{
  "train_examples": 78125,
  "win_length": 512,
  "activation": "star_relu",
  "mlp_ratio": 4
}
Rows from block 2 of a small audio frame classifier, named by matrix and row number. Rows with one number belong to one neuron. Each number is 500 + 25 x the weight over its row's rms, rounded and kept within 0 to 999. All counts start at 0. Numbers have three digits each.
After each neuron's rows are labels from the 100 clips, of 14848, where the neuron reaches its highest value: "loudest band" is the band of the loudest frequency at the time of the peak. Only what is clearly more common there than usual is listed. The data: single English command words and digits, spoken by a formant synthesiser in many voices.
# fc1: MLP up (model.blocks.2.mlp.fc1.weight, 1024x256), inputs 172-255
# fc2: MLP down (model.blocks.2.mlp.fc2.weight, 256x1024, transposed), outputs 172-255

fc1.381:515488491509517517497492528513468497468504554524474497498494501517508490493499482493496482468499517547459539509475516516499503490537501477562490495501498522481490483535517479523470534496554522518513533506482538481527502501533498502474508521537482486486
fc2.381:504470496508454524431511472505520517481492518490481483489511466512520478487525497521505513495512540490532512542507500528523495522524509505492503489479496469485478473530524505516489517518473541475537442486546515523480464491526504522499535553475503505478
loudest band: 500 to 1000 Hz

fc1.282:491489505454498532484523473502512499552490489508525489479494487525486532519516503527514487497477514501547468506509527512471493530456470513455472532516519514526531499516505504509486472549489504474549472502523471496522512516514485514485494475496513530508
fc2.282:455493530440510504515491489512490449487495488478520522473496539494497505484487485506508510517489511520511524525543464471509497472500509480545469444512533530480521535466516460447495484490486479537473484476503517514468529530457469511503459488516501491452
loudest band: 4000 to 8000 Hz

fc1.356:506469507530488551476512467502476514516500503513500528463475464523482504517507537469494498507449477488475478515491491505507486515467519487483494495525468529522543507520476481492512518477450489463510535540497456499489522550478511486525511502483510429477
fc2.356:495507535510496482510506529541520512559583522469507526527529532507512495541538489540495506460503512473531504521512510477507506502474475470520531453471480488494473510469525448506475486497498477534491540479514498512496498479525479513459491475490523516468
loudest band: 1000 to 2000 Hz

fc1.218:533496491525485523537497507537499500498550500457476465506466528480485500507532510438477484539476521520496502496484479537512458467470497511509505505440508491504497534507491454445505498450490486519529527520506536487493449493523548495486540522450505510518
fc2.218:483488511505500542453505496506472517501462553514520497502470490498517500475469489525505520423539457486502486509532516476457518521549481514479497460500464494461479471512456528537480493506509502488484481452497448501486544505510498495500482518522515499521
loudest band: 1000 to 2000 Hz

fc1.308:543505483501478491494497558504497531510518462501466465507499487460493510500487516497508507459543489504521489504460501487520493452586546533537457517497508507522492470479490507478515457498495488527487482520537512549524519503507467530520506513509490457486
fc2.308:487532539533507522526471472516553476517505515502537541483524533548494492525496540496504478538483544510506505529532476517489487541460481490476512471457488460501565504547501523532495476503507467511455524485482450493544498499487500448523473478501512522521
loudest band: 250 to 500 Hz

fc1.700:470463509496509471470483454522443496498490459483443495480510495488486505496509547492499512506537495504473511507483490558483515490498482482465463498480530474525489513479491508449503513530538477467505470503491525542458486489502485520499506514514481489491
fc2.700:511519516490521493491477495491490517501513520474533461520452469530487487522484487503451485511467458482447496482530519501533481481465510515460532495492480524510493521505486499526486471517486546467488483475457523518500493566535523481513516515465491516505
loudest band: 1000 to 2000 Hz

fc1.698:526509475477465534527494526468463474503509510471512458505480544512496506478479509504450519512478474488450517503443509486508491525481539513486513506486500518476496509550461513496501497475453489506506501484473518473515496491518527501496513520475523534501
fc2.698:515524496504536500444487507497476523469481492483528572522493466502498506515494532454510475526537491487532468497511489429487499502505460499526470464560482508504491537462468518514465516538497579471500548485539449526485554519472519515493520514494517507500
loudest band: 1000 to 2000 Hz

fc1.616:521489509521470527496503489486488512478498490480554516544499489475492510455503484490475482540497515500510504497562460533474471460477502503468501490504451476481531503495491472527494519492516503502478477498499516508534478509458497522495526512476496455516
fc2.616:465456478469487514540472508531479484475495447480507513494484482508508497516463524491544493469460537495508504470438528491537485510534516510541498544499522519520535536498471520499470499485515482501468553494505483450478487510511485490489466460526505530497
loudest band: 250 to 500 Hz

fc1.185:512494481480535517522491529485479524520464540557472486517479478509460516510507509513480513521510489471469459525442510510546512484513505497526542464526490477526474508501494524506514516500457501471515478472538505471519500452485496501474516487485494524457
fc2.185:542526500520504522517517467519521487477548485498513518546483539454473493536505500451509495499475480518517507521503502481491466525451515525475492485504491508474502515508485481506466448528527544529526506514492525517480521514525482487520483507506461504535
loudest band: 1000 to 2000 Hz; 2000 to 4000 Hz

fc1.676:512519497505524485483490532515500492479442500499514443507528477524493488522454498502491529494491496526504481521467536505480487530455517505454487473523451505515498503512506604522504508504509502487487483502495530512507490522505538530469479470479468509478
fc2.676:518485498529482503494501481493531499504496510502475478501510520555506482484529514520527527492513546452491495446530476533504499492502501521514526515505514499477513494487513426527469471493511470471474507528452508479500476482525481501514544536514503529540
loudest band: 250 to 500 Hz

fc1.611:476498514490454516469483506481467530485525510459454500510469463478468517523473511516533476465508490486464491503524478463500515519524525491450504461514515521557464457483484539473492479516490450472524552477501474491483477515476484461522490538503486480526
fc2.611:506493513508483452448509500460472516516511501515480497468496473498496495525514488523465522503500500492490457459488556506518488505477489548511515467497521522522523553541503469475552520528524516475483508535496513531447469519514503457522504512517452501467
loudest band: 1000 to 2000 Hz

fc1.613:541498489531511542485524506512537466496496459536510507476504499559517484467514534526488533438534479503483500484487489469525486475553542476526528437477468515504509473514501537462536495467474491516480492474535527497500520499552510501509494465543479545511
fc2.613:488476549496479485479513505464537537532544543495516459487458506516474459522522483470454513469434509509468490525483541506500520483472523522503500491486490499492468469465540525526467520504457487504495540507470540487480525516533451502453496537487471462478
loudest band: 500 to 1000 Hz

fc1.513:507505522504519493496536496525521478557541470538539483477493503479511505505438500488500481443522500473532477527487509505474511479491502491549517525478495498522519525504509473505511494500534488504533524478479501497491512521489494485531495515510517478508
fc2.513:526482499523489489523497515488520546482502458499519474524534510533476551462500511499511499517467508473500517502493462502480469561459518499477521497524537500492479469494517502458519564489437507489475498522493452551510481512484481523484493476509508505451
loudest band: 4000 to 8000 Hz

fc1.713:500520533500490478510488497491493453513491490509468505513501506518475561516501502545501491516487572518487538424535550567541533484534481497502494494488508503510498476449501491488508522502523530507486471484491518542522501500450498522507474506545450518499
fc2.713:539531495514491484507511545500497479498519500501488501483516521475521454462507496467489515535490472472532441491507476476492501494523508450519498461523496505484510480521511520477482487503464497555503486536483515520522505525525486508415483508506501515515
loudest band: 250 to 500 Hz

fc1.406:474505496471473473527517512505461544515491513497495496496497461492468524465528523491523522505500511490484515475522508568504537521474461535483488499510508512482544500503501489511477528539455530490509498496506565493469482519539498541491511516507468497504
fc2.406:486463464485454481520485506494489474504504476481521492519510523494541528483508519537468522528491483530512486527469523467544519466515545493506485547473512479550478469500489545484543466525506490503479503451497462508472488518489526469475471474524565491519
loudest band: 250 to 500 Hz

fc1.235:496495470501494519463474467542472492505521490501451471495490493513467543496468508466457511520494488489483463501462485532535527520479526533476469459508508480492462519484513472471536518516470495502497521534476487484483481513501511522479476524491515494493
fc2.235:527514538502433532475537527464530478529502482529501500459504427490498492507469450506528450501519486515525510513502534492479431524463529480530507481508485492494479502515481522486496492485458495491574470503529524466457480485514509517522475496463480500523
loudest band: 250 to 500 Hz

fc1.152:517493507479478509524477502525471493558493491510504451518479511444500492531466534479476451479528482486522513548497444458471497510474476499477479521467484477480522472483499508521472529462531473506480484482461531493484490507468486527458520488519499480483
fc2.152:496501484516515501503511524511480489502504516514558524492477543524475523513462532531560541554482548494488434496480563540540507487548487505518490451508480470496504487590502527483528461558500511533501488499502447497499489473519519475483489491456488533489
loudest band: 2000 to 4000 Hz

fc1.323:463476496448484480491532518485512446475481541473509481522547520501474536487528486520529448514483525512516519529514529509542509502458475490492484492571501479504524535491537480474495477490473502491487489514489501485486511542495496500490476459506529518497
fc2.323:495472480463479525468495509464520473534494444452513513508470500517541492449478516502554508521507500535526479526514468531522466491528510523505477454501493492492490468519491510471495446475497524553480483499512490479476496498496520483525505498527508470527
loudest band: 4000 to 8000 Hz

fc1.489:491495524457546533494524544556500504483496440531519453473482489507494506519558504510494493438552533532494528489526496500501550500496519509477493513504498488506491497526444521519490479471492505510527462496497520494496519548540468493492528490462472509478
fc2.489:495502504518475492486463478481512479521473490454483508464543495517491485476527549453533476504489487501531507481470515518474483521470492479508522447529504480511428483481569535465531501552531520443488500475500514517497459494489518533469466531505543488486
loudest band: 250 to 500 Hz; 500 to 1000 Hz

fc1.434:505528549471488584466531458488536518477503522497482489476499483525452497452502514504488507498514497498467514528461446497486496479504513527491506541531504509505488525484500496514502533451482494519548553471523529482480494475506581530493506521490472499506
fc2.434:524486459541487506503517498510510465494490497505483498512513493487494473496519443526507497489502499508481498489531581542474489488477517538492531461462530506511469505523521475526514489439499554543494473513503491505526500495514459532464546513527456496443
loudest band: 500 to 1000 Hz; 1000 to 2000 Hz

fc1.518:521462456552510502509548482462516434555491478526496449498498506494531501534460501514530453511440478464519479511465499459469425520454497483489525548521460475505484472501502505489509515492468554488546532500460507477482532517488501527480486450507521493511
fc2.518:484493473492496530468470484511518515494514500498523491556523482505482549477519512510503533438563497476474484514521485520515520503461511503527494505470477512497521497449528531508461547526533508529516465478526452501510480494488488497554497480505474478502
loudest band: 4000 to 8000 Hz

fc1.751:541512494488578496521497524495537505504489535472476516504485505510454522511475484450522478500490504495492467468451537456450498489463511556512515511499486461479506507463458517521437504466485499500466493531501477476480453505487540491517511501485466469538
fc2.751:493487451523422465480567485541469501519493476508514484481529509507527482503534427503501485498525478476528522493486472521502487516490469510489496560522493539484476561473514485525532509501506523503515507546507476517523481464508499452487540491483508498490
loudest band: 4000 to 8000 Hz

fc1.291:503520495471493533533470505478498494478484488470505512493487473496461492479499503515530525444455496482480500471481519514446503533501553505500511577498480502511523523499497474467542503505485480495501484547521508516490505546454515530521523505473493546477
fc2.291:451485482481464514463516519500450500493455536481501498459565493526512489519515496454473510529522472542516541496517496519481519534489423470471529516476481529480550512524519496532498488482513538495451476469487538512464485467546478476473529465493493487448
loudest band: 250 to 500 Hz

fc1.703:491471460520511496525485567504498506531512490515512483458484495472509469506487481470490489510463483480537496509481549509496517526514519531527459456486496511517523490549500518542529495544512483521522509511476470510524509506451505448493489494514500533531
fc2.703:497555524489520499493484523516483505511501497550509530522499524515461533484499515486535469481500467469477553484545466518509498514481472499513499494525463511478532496514517529487455469533532471441471494459500487504509482535549518525444500490483530506464
loudest band: 2000 to 4000 Hz

fc1.555:503492516515463522480519472476510496481493515500543458485530471548557490502471494495453509483530512533519498549501512512510487521470518494551489508501484515530483476510475482519492501475513512480471519471485491533499510524522519516506512505517492510508
fc2.555:524488479497473494482468529514504514519524534518446470523515515516506488490487534502522534514524481496499479513472473531472503477520502481501536494506536456477488534496538513509486474546536466535524521523491497464504484496535500433509539511520532515544
loudest band: 500 to 1000 Hz

fc1.305:490485517536475497476488501544478513531479469503482544459491508499532513465539455470571482522502522531478541490481536461496568523456489506457526469532492519511505493516483493521565471452489494459481458506509520499526519534452488520489520510471513506440
fc2.305:472521458543560505517460510487486556525496455493493493498549489535479496496485523492513503444505476480515467512520501501512497485547494498533505488510505510534495521507498515477475470525524539477502526522500478510489505464502493534512506509492519456495
loudest band: 500 to 1000 Hz

fc1.263:464477508492515529487491486518459498543467487531446516462504456486548475486476501484476497497473480508473554486534516479547440486472503512472508500488489519479412469509504547498492492499477488475532484530478530513483527496535544504485546500506447486494
fc2.263:501490490528490451449534495497518501468539488482501468535483490524474488548487520520471528483452485494487473526495456499458501499494498489478521484510480467477547529507503469479463495522502490500478512472473479476509493492439485482508475514518515556514
loudest band: 4000 to 8000 Hz

fc1.449:453472501476485500520501511529490534470472472510549497481513510453502525508535493496441495518535536495524498522507496508521454505546514476516492488439528502521519505523535534485511480488519500512542475513472506523475502504514457552526486543464515510495
fc2.449:516497520509507466498497510443497488526478487484479489532505490528532478471479542514549504538494509534489502485458537498527524532515501531479482524489475505471492523463509494528521521543487479506497528486504493526522482471511506455485495452494502504541
loudest band: 250 to 500 Hz

fc1.670:515491494487479521545526470478471477487509506489501482505524496460541498474510520505466514507522495458482524522469519460488497523456462487473498503471533485531533526498462477477465510489543512491522500488490556501532487508511493519484541515475484525487
fc2.670:494472473483565495529456507512449502485481499527492495490499465484505466525426503536517493479444495525480469481521504502528495485485511491475504525521470493459491511522523534508534495507518465503461488493510459492442491474511510455492513503516480485493
loudest band: 250 to 500 Hz

fc1.369:491540547517498561491471521485490531474526496476482517496551520515467499453502484468511510514510514570503496495496517527465526491544470494502527522510497484509558511489507445490504477499523469518482487521481482509475482489534505508531493493514491522533
fc2.369:535530508471533468511500523520479494546511481527523525537527472502482466517531491509526457529500540483498499449539519528475487494483521481516517475497491493520467503507497500521495485503502544521540472534485516561502473504488526468480436487478463501553
loudest band: 500 to 1000 Hz